Weights of a small image denoising model: arch unet, activation silu.
Rows from block 4, named by matrix and row number. Each number is 128 + 24 x the weight over the matrix's rms, rounded and kept within 0 to 255. All counts start at 0.
# fc1: squeeze-excite reduce (model.enc.1.1.se.fc1.weight, 12x96), inputs 0-47
fc1.0 [184 103 138 121 127 110 111 113  99 100 105 110 116 131  83 150 131 154 108 173 125 121 152 137 151 129 140 107 116 119 136 153 112 115 100 117 136 139 155 136 121 110 147 153 118 116 145 113]
fc1.1 [138   0 133 180 161 140 167  46  94 180 108  79 177 113  86 245  64 216 136 181  90  65 133 151 144 161 171 116  83  42 195 198 122  82 154  84 184 100 167 122 107 134 140 105 100 148 118 119]
fc1.2 [ 78 109 151 117 115  90 140 133 137 147 126 116 147 130  94  99 122 115 114 115 141 130 165 128  80 182 135 126 132 137 138 149 126 116 103 110 139 141 151  96 146 109  91 141 106 102 161 147]
fc1.3 [168 125 126 124 129 121 117 133 108  92 105 113 125 111 116 137 136 143 108 117 115 121 109 190 157  79 129  81 123 143 147 133  98 131 123 141 130 129 137 139 140 149 131 158  94 136 127 133]
fc1.4 [125 128 138  81 137  89  97 128 124  88  82 105 117 129  81 115 153 141  97 112 128 130 196 127 148 112 135 117 111 148 116 147  99  78 112 129 131 116 141 133  85  97 103 172 123 134 164 110]
fc1.5 [118 159 112 139 170 159 125 119 129 126 109 133 138 110 139 132 108 140 114 111 119 127  93 105 150 109 111 125 109 119 145 107 140 129 133 134 115 119 120 116 132 146 144 167 133 161 127 109]
fc1.6 [136 106 141 123 104 113 135 146 145 111 125 141 156 119  99 127 128 127 117 122 130 119 113 216  97 122 121  74 154 143 148 131 120 177 143 141 126 137 141 119 163 138 126 144  80  91 113 149]
fc1.7 [ 84 196 103  64 131  87 129 189 158 154 110 124 106 108 147  53 183  56  95  63 112 155 193 121  98 103 106 111 195 198  77 103 107 107 137 142 109 105 140 103  96 137  60 152 119 152 157 166]
fc1.8 [ 98 125 142 128 135 108 125 134 131 144 125 137 126 119 125 121 121 129 120 145 124 149 148  84 147 159 121 140 108 124 125 134 155 112 136 139 132 124 107 117 131  99 120 138 158 132 145 124]
fc1.10 [134 134 103 158 148 129 155 134 148 172 128 144 140  97 161 143 102 153 115 113  99 115 104 147 119  86 136  97 130 135 146 108 143 145 152 124 140 108 135 103 154 168 144 127 103 162 124 155]
fc1.11 [131 128 128 128 125 129 127 128 128 125 131 130 127 134 128 130 131 126 131 128 131 127 126 129 127 131 129 130 129 128 127 126 128 130 127 127 126 129 128 131 130 127 129 127 130 126 125 125]